config.toml
decoder_activation = "silu"
decoder_dropout = 0.05
optimizer = "adamw"
Rows from block 0 of the decoder, named by matrix and row number. Rows with one number belong to one channel. Each number is 128 + 24 x the weight over its row's rms, rounded and kept within 0 to 255. All counts start at 0.
# convs0: first 3x3 conv (decoder.mid.0.convs.0.weight, 256x256x3x3), inputs 252-255, a 3x3 kernel for each
# convs1: second 3x3 conv (decoder.mid.0.convs.1.weight, 256x256x3x3, transposed), outputs 252-255, a 3x3 kernel for each
convs0.52 [111 115 131 125 106  76 115  87 132 166 135 113 122 100 120 152 125 140 115 132 139 110 115 146  97 110 127 130  87 137 160  92 157 133 121 139]
convs0.53 [149 141 169 168 147 150 147 177 145 128 144 122 154 105 119 142  93 133 133 150 146 150 135 142 136 136 118 126 122 171 125 108  94 126 111  82]
convs0.54 [255 165 137 167  90 114 129 124 149 114 139 128 154 199 105 114 121 120 147 145 136 143 137 133 135 141 140 150 117 128 134 111  95 118 118 123]
convs0.55 [122 116  92 129 130 137 117 146  78 119 139 112 134  35 138 144 118 139 124 134 121 125 126 128 118 128 126 118 142 143 139 148 144 138 107 137]
convs0.56 [160 131 120 100  58  98  86 117 113 106 153 151 132  91 121 117 133  75 127 118 131 136 117 141 127 115 124 134 129  87  91  90 159 148 117 128]
convs0.57 [103 105 143 111 169 153 136 102 116 118 147 126 103 105  88 106 130 121 113 147 140 116 135 136 113 126 139  83 114 175 112 141 120 134 136 122]
convs0.58 [127 125 133 129  78 105 121 157  72 140 113 125 146 119 151 119 101 141 124 133 127 150 143 135 124 123 133 110 109 106 101 145  99 133 128 103]
convs0.59 [153 132 101 138 100 113 131 125  77 108 112  95 122  79  70 117 154 159  97 109 100  99 127 118  78 108  96 112 103 112 148 152 157 172 135 161]
convs0.60 [ 86 114  87 114 123 112 106 157  81 143 158 148 131 110 115 146 137 152 128 139 130 122 136 135 103 106 123 101  81  90 146 151 146 104 113 127]
convs0.61 [ 95 108  81 121 118 124 118 135 116  94 128 125 116 147 133  83 145 146 119  93 120 126 111 121 121 122 138 100 138 105 112 144 150 132 141 132]
convs0.62 [107 107 163 148 116  59 138 140 123 145 118 118 135 164 138 107 130 137 120 132 132 112 130 139 113 117 115 128 101 144 153 185 114 127 111 127]
convs0.63 [111  96  84 115 135 125 103 128 157 119 141 138  99  86 110 116 180 139 147 142 144 131 117 130 160 158 151 133 119 138 149 188 118 101 139 124]
convs0.64 [103 122  65 113 113 114 135 113 161 118 154 149 135 152 115 127 110 151 134 128 138 125 116 133 134 122 127  82 110 139  80 115 117  92 114 111]
convs0.65 [ 85  79 102 135 191  21 114  76 106 108 136 139  84  14 161 149 100  97 147 130 122 130 136 137 122 138 128  99 118 144 140 130 121 122 146 140]
convs0.66 [ 93 142 120 112 140 134 111  90 117 150 197 142 151  77 145 114  88  60 132 135 153 123 137 141 125 127 120 118 148 130 119 118 136 142 111 169]
convs0.67 [148 136 125 149 127 145 110 117 126 100 134 147 108 126 129 102  92  93 141 144 140 127 111 127 120 127 127 132 135 129 157 125 133 122  89 123]
convs0.68 [108 134 166 118 100 158 146 124 107 140 156 153 138 128 137  89 178 154 151 113 135 191 140 110 140 110  85 121 143 120 114  97 129 141 148 130]
convs0.69 [121  80 132 130 138 139 149 113 111 139 137 137 106 132 124 140 136 127 110 120 128 108 138 128 110 121 125 128 130 155 118  31 143 148 114 159]
convs0.70 [168 143 122 123 119 128 106 141 164 130 129 119 129 123 111 122 127 138 150 148 150 142 125 141 139 122 131 147 131 144 142 136 145 108 119  93]
convs0.71 [163  97  92 119 133 141 126 176 131  82 161 125  91  88 116 127 168 140 115 118 109 108 116 111 103 117 117 112 148 119 110 138 135 130 156 154]
convs0.72 [ 81 111 151 169 140 121  96 111 118 128 126 118 130  75 144 113 103 137 135 115 121 125 108 122 124 124 125 118 163 131 170 140  95 169 118 125]
convs0.73 [117 140 136 128 126 139 134 147 128 127 104 138 143 153 127 147 123 147 143 133 109 144 135 129 141 117 128 115 138 130 126 142 139 107 113 104]
convs0.74 [140 108 106 155 132 148 130 140 151 108 119 108 141 169 144 122 161 151  90  86 131  60  47 104 108  91 125 136 170 106 142 158 133 131 154 128]
convs0.75 [ 91 129 167 115 122 146 129 143 146 141 137 124 137 109  80 138 137 102 118 133 129 134 139 131 109 130 122 110 124 102  71 112  93  83 119 107]
convs0.76 [125 164 120 104 120 116  60  61 107 120 160 140  64 112 117 107 135 128 121 119 109 144 131 111 166 150 134 122 167 165  97 112 135  73 120 139]
convs0.77 [147 128 157  90 172 121 126 114 125 100 132 119 136 106 133 126  65 108 141 132 152 110 128 146 124 120 112  77  94 108 117 144 135 155 128  95]
convs0.78 [115 144 127 140 153 112 142 151 104 117 119 104 117 139 118 108 145 141 148 148 146 140 116 132 144 117 129  75  93  36 119 111  78 110  95  75]
convs0.79 [ 89  95  73 121 117  82  94 131  74  75 120 124 117 129 105 118 132  87 123 124 110 130 127 125 113 117 117 114 139 137 111 153 126  73  95  84]
convs0.80 [148 132 163 139 116 117 162 152 115 133 115 121 124 157 181 134  88  66 130 131 129 126 132 131 117 120 114 111  92  91 117 133 136 121 144 127]
convs0.81 [148 151 141 131  91 163 143 107 105 107  97  88 131 152 135 110  50 113 132 111 136 135 121 131 123 118 112 121 101 114  94 152 114 146 149 120]
convs0.82 [125 130 115 114 118 102 102 117 132 139 106 140  98  50 114  95 144 127 127 116 136 112  77 123 139  91 128 101  91 102 117 134 133 114 121  95]
convs0.83 [133 121 133 109 150 112 100 136 137 142 154 103 131 104 136 145  92 109 124 132 132 118 124 102 110 110 139 127  94 115 132 145 129 123 105 131]
convs0.84 [139  95 121 124 151  93 138 121 157 154 142 126 141 133 120 119 140 111 154 120 136 143  83 113 159 135 145 138 182 167 151 124 188 121 106  95]
convs0.85 [141 148 135 159 121 124 187 168 101 108 148 106 135 127 150 105 100 119 143 139 143 128 115 128 116  94 111 131 137 167 168 177 121 168 175 137]
convs0.86 [150 138 102 141 136 120 160 127 127 101 110  86 139 136  94 114 122 125 160 154 151 121 102 105  94  84  88 120 150 137 134 141 130 101  98  99]
convs0.87 [102 114  79  94 114 130 108 125 162 112 164 136 115 110 111 121 114 115 129 123 116 141 131 126 107 119 116 102 124 154 151 168 114 115 143 138]
convs0.88 [148 112 149 144  66  96 162 123 170 159 141 138  94 119 153 139 153 110 112  94 107 127 108 119 125 115 119 142 142 151 115 111 140 149 148 151]
convs0.89 [ 73 105 150 110 172 158 118 151 127 149 109 122 158 108 113 133  93 120 127 126 131 119 113 127 115 119 135 134 133 130 118 143 134 128 139 153]
convs0.90 [ 93  98 113 110 112 117 114 127 109  79 111 137 125 114  84 123 108 140 137 137 132 121 121 107 115 102  91  90  86 134 149 116 139 144 118 126]
convs0.91 [113 115  87 136 129 123 131 122 157 124 116 117 130 174 180 145 100 112 122 151 129  96 112 121 106 115 119 118 110 109 117 141 135 147 130 134]
convs0.92 [114 102 128 142 131 133 121 156 167 113 117  99 128 158  80 150 130 101 146 134 149 120 120 148 135 133 147 137 116 103 144 141 100 177 141 118]
convs0.93 [143 150 134 143 155 124 132 115  98 130 149 117 108 111  99  86 116 139 128 108 128 121 106 120 121 124 136 165 153 160 140 143 133 141 129 140]
convs0.94 [165 117  86 122  67 135 111  72 140 114  58 116 102 105  98 145 152 118 111 130 113 128 127 122  96 126  98 107  92 142 101 113 117 115 132 143]
convs0.95 [146 124 145 112 140 158 156 175  43 114 110 119 155 151 109  78  99 135 118 140 144 126 137 136 105 103 108 119 116 112 124 102 123 142 149 143]
convs0.96 [ 99 125 158  85 118 123 121 132 125 116 147 115 143 138 149 125 120 168 117  99  91 117 100  74 130 116 109 102 146 147 135 132 117 106 100 114]
convs0.97 [123 152 105 110  97 143 148 109 125  92 120 112 143  96 132 128 121 131 116 106 127 103 111 115  98  81  90 135 120  63 128 175 166 108 130 131]
convs0.98 [ 97 118 145 128 141 130 127 124 167 119 110 120 126 131 143 140 135 138 138 104  96 127 116 120 129 131 143 132 111 136 117 131 132 138 135 155]
convs0.99 [138 164 132 140 130 128 121 126  88 108 115 170 104 134  95 148  96 141 127 115 135 124 114 120 116 133 116 122 120 108 100 169 128 139 130 112]
convs0.100 [161 134 141 149 115 122 104 120 126 142 125  99 126 127 112 117 141 115 121 137 144 120 119 141  91 117 129 121 136 129 138 160 123 114 115  87]
convs0.101 [155 125  72 145 165 122 106 115  88  87 127 122  94  51 143 106 117 127 126 138 120 132 139 113 139 136 113 145 100 128  96 151 153  97 115 125]
convs0.102 [167 143 171 144 106 131 166 137 176 107  98 129 168 126 107 132  57 117 129 117 112 144 131 124 118 114 103 128 116 144  59  91  95 166 130 111]
convs0.103 [137 151 107 129  97 116  79  86 133 129 144 164  80 119 143 109 152 141 141  90 133 153  95 123 148  95 127 124 129 145 133  92 127 128 156 113]
convs0.104 [105 125 134 126 133 136 129 120 112 121 153 123 121 125 102 128 139 128 119 110 119 120 110 119 163 150 160 155 161 159 131 140 124 136 138 111]
convs0.105 [  0  94 134  84  94 121  86 114 157 139 128 120  84 102 130 122 152 123 133 133 146 132 129 144 154 139 151 121 119 100 127 141 140 125 126 116]
convs0.106 [ 99 105 106 132 151 124 121 142  98 157 131 129 123  98 120 138 185 144 137 108 111 137 106  97 156 128 128 132 164 136 118 158 127 102 108 109]
convs0.107 [149 137 101 133  91  87 129 134 104 101 148 148 115   0 144 140 137 113 128 130 129 118 128 133 122 139 140 131 133 155 143 165 115 126 128 127]
convs0.108 [143 127 126 141 106  77 149 147 125 137 158 117 107 110 124 124 108 118 127 107 120 137 122 127 146 132 138 120  92 117 137 170 123 126 142 124]
convs0.109 [154 133 126 153 132 132 129 125 114 110 121 117 106 177  65  92 150 102 119 135 133 134 112 136 111 127 123 107 112 125 108 110 139 115 113 116]
convs0.110 [147 144 131 129 138 141 139 131 117 102 133 161 136 124 135 116 115 139 132 131 118 133 132 126 120 128 130 145 126  76 187 125 138 145 156 107]
convs0.111 [136 141  95 119 142 126 119 134 110  96 126  79 109 151 153 117 130 157 142 133 146 129 125 140 134 118 127 123 163 160 151 133 133 125 127 133]
convs0.112 [ 79 108 159 137 129 150 110 129 126 141 118 126 112 115 139 116 108 104  99 131 154  81 121 157  85  96 136 142  92  94 154 137 141 127 129 152]
convs0.113 [148 125 116 127 129 115 160 147 127 122 166 136 109 130  93 124 144  89 120 130 126 126 137 134 132 155 127 105 129  87 128  89 119 165 144 113]
convs0.114 [146 128 152 134 138 165 131 143 143 127  95 107 125 151 144 102 160 103 114 127 120 122 136 116 129 154 144 129 118 154 159 110 140 134 133 147]
convs0.115 [118 130 124 141 141 139 161 165 119 124 129 118 116 139 107 137  97 121 103 120 108 121 135 139 101 125 124 122 136 107 147 143 122 150 157 107]
convs0.116 [109  80 107  86  96 163 118 128 135 144 139 133 115 102  32 116 126 123 129 131 134 143 131 146 144 139 129 145 161 163 121 124 116 138 121 116]
convs0.117 [126  91 101 152  95 102 131 135  95 135 115 127  99 172 124 154 160 131 126 107 111 126 127 125 131 142 148 131 128 100 100 155 131 117 138 119]
convs0.118 [106 140 104 118 130 138 120 125 123  98 134 161 144 164 110 143 205 128 115 105 103  96  92  94 131 155 150 134 148 119 100 150 108 101 134 137]
convs0.119 [132 146 121 127  84 141 129 103 134  93 132 127 132 134 102 166  93 119 124 120 119 140 105 106 132 117 129 127 102 134  93 158 142 168 161 120]
convs0.120 [128 134 156 146 121 130 154 136 130 143 146 139 122 115 117 118 135 149 133 144 141 107 120 136 123 111 125 130 121 118 167 153 138 114 106 123]
convs0.121 [172 169 145 145 146 154 149 149 159 132 118 130 128 107 114 131 136 136 103 127 140 120 140 147  84 102 120 145 135 151 110 121 148 138 167 174]
convs0.122 [119 131 119 106 111 112 119 111 106 148 142 143 156 173  99 137 101 103 150 134 123 164 133 103 154 116  79  80 129 143  95 117 109 113 154 141]
convs0.123 [163 166 124 165 157 123 200 125 126 137 143 130 162 104 187 135 175 132 120 126 131 127 132 122 118 127 123 161 109 112 198 179  95 209 146 115]
convs0.124 [112 119 108 125 152 110 137 128  29 118 124  65 122 149 140 134  98 146 138 141 140 129 123 131 131 131 135 122 135  68 132 117 122 146 103 116]
convs0.125 [114  94 114 148 157 151 186 126 120 137 123 108 130 140 146 158 162 148 149 140 135 135 123 140 142 142 144 145 128 117 152 105 109 179 126 143]
convs0.126 [103 145 114 116 121 125  92 130 158  87 179  93 128 141 147 152 120 131 145 173 157 126 125 118 133 120 107 135 121 120 121 125  90 144 129 124]
convs0.127 [ 83 143 123 117 185 138 122  97  85 116 166 120 147 106 131 151  91 138 139 127 118 144 139 146 130 138 133 108  85 134 134 122 100 147 107 130]
convs0.128 [106 119 128 113 109 129 118 145 114 131 135 136 104 142 134 148 150 139 126 116 128 119 132 130 119  98 118  53 106 126  95 143 107 105 133 142]
convs0.129 [131 164 110 139 160 145 154 108 138 116 131 120 112 163 122 112 169 134 136 135 142 124 124 127 131 150 148 148 171 123 125 137 128 113 157 130]
convs0.130 [136 144  71 136  80 147 149 110 113 129 134 153 103 114 126 164  59 115 104 119 115 118 115 133 116 102 109 145 108  85 162 170 132 157 117 123]
convs0.131 [126 126  99 108  64 122 148 118  93 115 151 136 138  73 114 130 143 116 128 129 143 111 102 126 125 126 131 121 172 141 124  75 142 139 118 153]
convs0.132 [131 150 129 109 125 106 114  93 124 145 153 130  96  65 140 123 106 107 115 146 129 111 151 128 117 127 113  82  92 125 101 121 124 148 125 119]
convs0.133 [151 122 118 119 159 123 104 161 113 136 123 115 120 115 112 115 152 155 127 121 136 150 136 120 144 133 119 120 127 121  82 148 109 149 126  97]
convs0.134 [144 121 120 109  21 143 104 103 130 133 107 137 119 145 127 148 141 107 118 130 137 123 117 129 125 125 124 122 127 144 122  60 181 130 131 117]
convs0.135 [141 113  94 127 127 121 144 124 121 104 135 145 136  80  97 133 130 151 141 142 143 131 110  77 136 123  89 120 127 126 153 149 132 130 122 125]
convs0.136 [134 102 127 120 132 132  97  84 140 129 136 141 124  85 112  73 132  83 138 136 136 121 142 135 128 117 126 126 154 116 111 128 151  99 116 133]
convs0.137 [144 132 159 143 142 145 166 144 127 108 107 105 146 128 113 130 135  98 132 130 131 144 115 126 153 131 133 104 134 137  23 140 151 126 114 135]
convs0.138 [166 150 151 134 124 164 140 124 163 125 154 160 153 151 183 148 142 157 109  91  90 105  97  92 100  97  92 150 132 136 171 151 129 156 128 120]
convs0.139 [152 138 133 134 132 133 141 128 143 134 133  94  95 109  55 134 125 148 135 135 130 135 126 120 157 149 143 139 136 147 115 141 117 143 160 137]
convs1.52 [ 61 109 109 100 130 122 117 125 118 184 143 122 116 111 125 130 140 118 120 137 141 117 131 140 125 102 139 157  85  55 131 104  97 142 133 141]
convs1.53 [105 134 107 145 127 100 114 112 117 117  98 119 126 135 118 108 100 118 115 141  97 137 153 142 116 129 111 165 140 139 133 157 136 125 118 129]
convs1.54 [103 124 128 106 104 142 141 133 154  96 182 167  94 109 140 135 129  93 146 131 127 116 151 144 117 117 136 154 103  99 132 114 125 118 114 135]
convs1.55 [113 102  98 147 157 167  98 151 141 136 110 107 115  53 152 124 159 154 127 140 129 145 157  77 127 115 126 164 140 120 177 102  71 122 137 171]
convs1.56 [129  98 147 158 123 141 139 113 117 130 149 127 129  92 116 127 130 138 125 101 141 110 133 127 121 131 119 158 102 111 121  78 139 116 154 102]
convs1.57 [126 116 130 140 110 146 106 141 155 145 128 128 129 154 155 154 138 123 128 117 126 139 107 130 133  94 135 145 126  84 141  91  99 123 145 113]
convs1.58 [153 172 171 168  45 148 151 110 147 124 128 119 115 208 144 115  86 137  88 101 113 120 168  85 100 143 127 134 122 160 100 143 139 134 111 143]
convs1.59 [115 136 112 148 134 117 106 111  93 135 116 139  97 122 130 147 152 162 118 136 112 141 134 130 136 135 119  99 137 126 130 136 148 149 126 115]
convs1.60 [153 145  99 143 161 113 139 154 123 137  83 111 126  74 113 134 123 109 138 145 131 126 127 118 121 134 124 141 121 127 157 128 142 121 127 125]
convs1.61 [120 118 107 120 148 118 132 131 121 142 104 136 119 132 133 119 115 135 120  80 132  96  68 102 115  80 121 101 104 118 125 130 149 102  91 109]
convs1.62 [151 144 175 151  37 126 142 139 146 140 141 122  98 133 138 148 130 134 123 117 118 108 146 113 130 122 119  56 147 158 100 134 128 124 117 127]
convs1.63 [137  84 125 155 144 113 171 124 134 114 145 116 111 119 133 105 169 102 133 104 126 122 173  91 107 103 151 103 172 153 101 157 140  82 111 120]
convs1.64 [124 129 144  96 107 149 160 134 173 147 148 157 125 152 134 126 115 125 134 114 128 140 122 145 143 124 140 154 154 225 150 108 105 115 116 162]
convs1.65 [140 130 183 162  90 170 166  72 179 118 122 138 157  87 141 133 149 124 127 132 125 114 125 119 124 115 118 125 105 142 126 112 125 124 135 129]
convs1.66 [122 127 122 113 158 131 108  98 120 142 114 139 180  87 114 118 188 130 158  91 168 136 164 123 130  89 116 136 143 116 126  95 106 127 123 190]
convs1.67 [ 92 157 176 118 133 135  95 115 120 150 131 133 155 101 120 118 126 106 113 121 147 147 155 137 102  74  99 103 126 129 151 110  88 140 127 129]
convs1.68 [123 142 116 118 140 146  97 108  88 154 122 118 140  78 134 137 120 122 116 136 104 178  82 122 115 109 112 122  91 130 147 120 152 100 139 148]
convs1.69 [121 133  88 136 159  97  87 124 116 128  98 137 114 129 159 161 169 123 139 122 130 137  98 148 126 129 135 133 114 140 118 105 128 116  84 136]
convs1.70 [ 90 144 102 121 172 114 112 118 106 126 118 130 141 116 129 145 154 138 145 140 133 148 154 139 136 141 127 161 122 126 140 134 131 132 161 133]
convs1.71 [107 121 166 106 149 165 114 115 155 124  94 128 106  59 132 123 154 132 123 114 110 127  77 103 122 106  93 125 133 118 106 101 126 126 139 136]
convs1.72 [142 118 133 136 114 100 123 129 132 150 133 125 140  91 172 130 128 134 124 126 133 124 129 105 125 112 121 165 121 113 162  71 110 118 131 137]
convs1.73 [157 158 131 142 143 117 106 110 110 105 113 100 111 146 102 117 115 103 123 116 141 143 116 114 124 116 115 121 117 122  99 115 191 110 135  89]
convs1.74 [169  92 127 147 109 109 125  90  76 135 130 124 125 100 149 119 157 146 130 112 136  86 104  93 113 100 122 159 122 138 177 108 122 152 108 124]
convs1.75 [115  89 115 145 116 168 149 148 187 136 127 126 128 108 103 148 138 141 135 134 118 136 134 126 143 135 131 143 134 120 149 145 150 137 141 100]
convs1.76 [ 92  90 117 143 137 125 159  88 133 115 135 148 107 124 126 126 141 142 118 164 137 124 109 142 126 141 130 154 152 160 117 153 142  62  76 107]
convs1.77 [ 91 186 135 122 145 146 101 116 144 131 135 128 129 127 136 118 112 102 115 142 120 137 158 122 139 130 133 111 142  96 138 117 103 124 111 126]
convs1.78 [102 171 138 118 135 156  81 132 129 146 174 161 138 121 147 119 117 139 130 150 131 130 139 118 131 139 118  92 166 108 120 141 144 120 147 108]
convs1.79 [115 125 143 136 157 145 133 128 103 165 162 166 158 154 158 164 174 175 122 118 107 138 133 140 129 127 118 130 155 156 142 154 150  92 113  81]
convs1.80 [162 123 126  80 134 132  54 141 140  83  99 114 198 211 113  90  93 107 136 107 123 101  74 128 135 127 112  98 106 158 112 108 147 135 117 116]
convs1.81 [140 160 139 123 122 142 168 111 160 150 164 150 165 225 163 125 151 142 129 127 120 141 154 133 122 110 127 124 116 119 114 100 111 168 105  51]
convs1.82 [110 142 130 140 165 123 136 145 107 114  84 108  90  52  94 116  81 114 127 132 137 117 113 114 140 122 135 134 126 140 176 170 151 153 127 124]
convs1.83 [154 112 132 149 112 134 118  95 150 133 108 112 144 117 110 101 104 129 137 154 109  87 144  90 125 135 114 139 114 160 145 120 121 141 127 101]
convs1.84 [113 146 145 113 184 116  95  87 116 143 119 139 120  60 104 122 152 116 126 125 119 157 186 122 138 155 137 138 114 141 134 144 108  98 106 161]
convs1.85 [158 129 112 184 156 127 146 124  91 132 159 120 103 143 106 109 105 117 110 113 115 123 138 120 117 130 121 125  91 100 109 121 110 151 140 123]
convs1.86 [111 179 208 131 143 170 135 145 171 134 124 124 111 119 158 132 119 135 136 146 119 124 116 114 113 133 119 145 161 110 131 159 146 114 125 102]
convs1.87 [127 180 158 118  92 177 156 100 201 125 138 123  99  39 117 123 133 122 130 131 119 121 136 138 126  92 123 119 105 118 100  92 128  49 174 133]
convs1.88 [ 93  91 127  79  93 131 125 125 163  95 107 106 134  92  34 130 143 182 108 113 130 134 139 124 101 100 107 152 101 127 135  94  92 129 130 153]
convs1.89 [165 139 112 110 113 122  97 131 116 136 156 130 164 113 125 132 125 135 127 129 121 147 127 128 123 118 122 223 140  98 203  78 100 151 116 119]
convs1.90 [144 141 103 124 168 128 142 145 106 145 137 186 175 166 178 194 153 188 130 147 125 127 117 112 128 117 133 121 166 126 118 109 128  97 119 126]
convs1.91 [131 120 146 118 143 107 123 119 110 123 118 139 150 162 136 122 134 147 104 117 126 136 110 105  99 127 110 130 114 133 133 111 112 146  94 125]
convs1.92 [134 120 168 116 118 128 157 154 161 130 161 160 112 150 113 158 146 159 129 116 119 132 171 126 147 121 117 131  94  85 113 140 111 114 106 138]
convs1.93 [144 159 155 150 147 133 147 121 107 172 131 150 144  96 119 142 128 147 123 124 128 133 141 122 135 124 126 117 104 112 125 125 117 118 128 104]
convs1.94 [121 126 102 141 133 111 133 149 135 148 135 145 142 119 144 158 176 182 126 147 118 152 133 137 121 152 116 105 115 150 150 133 135 117 125 105]
convs1.95 [152 118 126 170 102 137 136 134 129 133 146 116 118 248 138 129 149 138 119 112 124 107 134 133 130 141 122 111 132 123 142 137 122 135  88 114]
convs1.96 [150 130 110 108 118 107 113  92  91 117  96 131 105 114 130 131 123 118 110  99 123  53  65  81 109  81 110 104 110 154 146 116 168 163 135 130]
convs1.97 [133 166  96 123 138  98 104 115  70 125 153 143 127 180 116 141 136 127 118 138 122 104 115  73 120 158 100 102 143 122 132 129 135 120 100  62]
convs1.98 [ 95 107  77 128 137 132 137 149  83 152 110 156 172 147 162 172 148 164 116 116 125 119 144 129 104 126 123 107 107  97 130 133 140 137 125 111]
convs1.99 [105 110  97 149  95 165 137 136 142 129 126 135 124 149 110 146 131 145 110 143 102 120  98 123 123 121 129 143 114 114 153  90 141 140 168 165]
convs1.100 [ 90  97 121 133 127 140 125 131 154 111  82 107 115 105 112 120 106 101 134 128 122 131 133 123 153 138 129  97 142 104 126 158 120 147 130 110]
convs1.101 [113 138 127 141 149 126 109 100 149 155 116 152 123  49 162 150 156 131 121 143 123 161 146 145 123 141 136 148 183 146 151 149 110 100  92 108]
convs1.102 [142 185 121 150 128  98 126 137 160 126  96 152 151 161 171 160 124 142 117 155 150 130 151 129 113 162 148 157 107 140 144 108 173 145 106 143]
convs1.103 [111 141 105 151 119  85 139 104 136 133 129  95 134 136 121 132 109 135 129  99 121 123  81 151 129  98 136 141 112  95 117 171 103  70 136 126]
convs1.104 [155 104 138 121 105 176 100 137 133 105  96 109 135 129 116 166 125 130 123 124 122 120 124 116 119 125 119 138 145 100 154 114 107 139 151  97]
convs1.105 [147 124 143 138 141 103 165 119 119 128  81 145 144  75 114 123  92 132 115 123 119 114 101 148 129 114 125  88 124 108 107 170 129 111  93 135]
convs1.106 [113  87 140  96 107 115 141 169 126 127 118 130 139  97 139 126 165 137 137 132 131 116 127 100 158 141 127 107 113 143 100 121 200 127 101 110]
convs1.107 [124 140 170 137 120 138 118 121 150 123 117 135 107  46 135 116 141 125 134 128 116  95  56 109 116 113 128  85  95 126  86 189 115  78 130 101]
convs1.108 [138 101 124 132 158 108 113 126 150 131 110 127 143  87 122 144 127 112 140 145 123 131 155 131 127 132 127 140 118 132 144 138  86 146 143 108]
convs1.109 [160 110  85 103 121 158 145 144 161 129 158 112 124 174 124 131 108 130 119 138 128 122  83 135 139 137 118 131 107 104 106 134 138 100  94 141]
convs1.110 [129 135 170 166 154 116 126 143  92 111 132 117 138  74 112 111 101 105  99 117  99 112 126  97 116 127 108 131 140 208  99 120 129 123 143  96]
convs1.111 [135 152 150 120 107 134 119 111 113 133 114  96 152 151 119 100 129 107 113 123 119 119 107 113 155 147 124  97 132  89 150 153 163 111 141 136]
convs1.112 [150 182 121 141 133 139 132 139 119  88 120 145 132 149 172 117 113 169 120 137 125 134 124 148 121 129 131 108 129  68 111 138  55 118 118 148]
convs1.113 [139 126 137 138 104 165 113 153 176 104 135 154 119 175 186 124 131 165 130 115 115 143 124 139 118 122 122 134 152 122 139 130 100 107  59 113]
convs1.114 [125 115 157 139 114 156 136 166 127 134 108  99 116 112 137 111 123 144 147 163 125 111  70 141 157 154 129  98 105 159 104 153 134 103 125 106]
convs1.115 [128 128 109 151 104 109 111 110 103  69  60  77  91  93  84  98 109  98 127 135 124 142 146 126 118 140 106 114  98  93 123 137 126 131 104  98]
convs1.116 [156 134 192  99 102 218 135 131 139 150 155 139 102 136 122 128 114 136 124 111 121 114 141 130 128 108 137  97 127 143 107 137 124 107 140 134]
convs1.117 [157  81 124 128 100 141 120 146 150 143 189 144 126 247 114 148 137 139 132  97 139 141 133 105 127 141 162  90 122 105 115 125 140 104 114 134]
convs1.118 [155  98 138 120 123 121 143 156 150 136 147 159 141 113  99 132 121 117 143 117 107 131 189 101 130 124 135 118  97 140 105 111 157  96 124 149]
convs1.119 [121  75 142  77 125 112 141 116 111 125 107 178 117 175 141 127 146 139 128 132 104 122 104 141 131 124 124 155 109 114 138 108 149 133 143 157]
convs1.120 [112 132 119 142 130 129 124 154 125 139 108 138 125  84 115 179 163 164 130 126 138 135 133 137 114 122 117  90 121  95 126 140 112 118 126 122]
convs1.121 [111  57 119 130 107 194  93 103 122 156 147 185 117 136 196 182 154 189 125 102  98 156 107 150 134 113 124 148 121 122 137 153 113  90 144 118]
convs1.122 [142 134 155 168 104 119 145 111 126 110 125 149 129 123 125 149 146 151 140 117 105 152 130 109 131 111 107 118 122 177 120 123 229  98 137 124]
convs1.123 [133 152 110 119 160 109  95 145  96 155 163 135 131 153 134 103 115 100 112  96 121  97 170 114 109 105 119 122 124 117  96 134 120 121 105 128]
convs1.124 [134 152 202 124 123 148 133 115  93 147 143 118 138 204 111 119 150 142 113 124 123 141 108 123 123 140 118 110 112 147  84 135 114 100 157 124]
convs1.125 [128 132 155 124 158 145 115 135 115 144 169 179 128 138 152 129 166 154 144 131 148 141 117 126 138 134 153  87 160 135 143 131 144 178 121 106]
convs1.126 [109 135 130 109 145 103 111 110  97 146 142 141 127 107 106  97 131 145 125 167 137  97 162 101 149 118 105 116 119 168 120 158 107 111 119 138]
convs1.127 [139 134 106 107 111 133 157 139 162 137 125 137 134 156 129 141  86 115 107 124  99 132 183  81 130 120 122 171 129 111 122  93 112 104 112 138]
convs1.128 [127 122 131 146 160 103 133 149 120 135 156 148 100 128 124 122 118 118 123 128 137 137 148 128 132 130 137 148 145 164 141 181 127 127 111  96]
convs1.129 [111 124 108 126 143 128 177 130 131 135 138 120 134 143 137 151 132 162 153 152 144 139 142 140 144 148 150 128 132  81 118 153  80 152 152 110]
convs1.130 [152 129 104 112 173 160 120 126  97 130 114 144 107 153 109 124 144 156 122 125 107 132 129 109 114 128 123 199 141 101  97 105  85 107 144 165]
convs1.131 [150 123 112 153 182 121 143 101 117 131 116 143 143  18 132 136 159 130 130 139 116 127 138 130 100 107 131  99 140 108 132 144 135  90 173 123]
convs1.132 [140 128  78 131 160 132 119 160  92 122 122 120 153 128 142 127 132 145 122 136 127 123 143 131 136 117 127 145 154 143 152 133 127 147 118 130]
convs1.133 [104 100  76 115  95 101 126 127 127 112 112 140  99 154 102 141  52 115 112 132 142 142 142 135 136 157 119  67 145 108 159 128 107 110  68 122]
convs1.134 [102 108  65 112 162 113 111 109 129 118 140 148 134 158 119 128 119 138 127 122 120 145  78 161 130 119 131 141 115 104 159 120 110 114 114 161]
convs1.135 [132 121  73 150 149  98 132 139  99 127 114 133 134 118 135 147 154 147 123 121 116 105 117  95 124 105 116 122 146 122 166 148 128 111 110 116]
convs1.136 [134 145 168 144  93 146 181 166 147 122 177 143 135 110 167 133 131 127 126  93 130 130  89 139 124 123 125 130 156 159 103  54 131 155 139 117]
convs1.137 [ 76 126 126  74  83 102  98 103 174 142 142 154 169 159 112 136 129 119 122 110 126 155 151 154 129 123 130  44 131 158 222 122 134 143 140 105]
convs1.138 [161 156 125 149 156 119 142 103  71 100  96 105  97 115 108  91 115 104  87  72 102  80  94  73  68  70  73 173 120 126 131 124 147 172 145 132]
convs1.139 [ 98  94  63 161 192  99 112 105 127 127 132 134 115 114 145 129 145 152 113 131 120 129 145 126 118 133 120 142 143 125 134 139 105 126 119 107]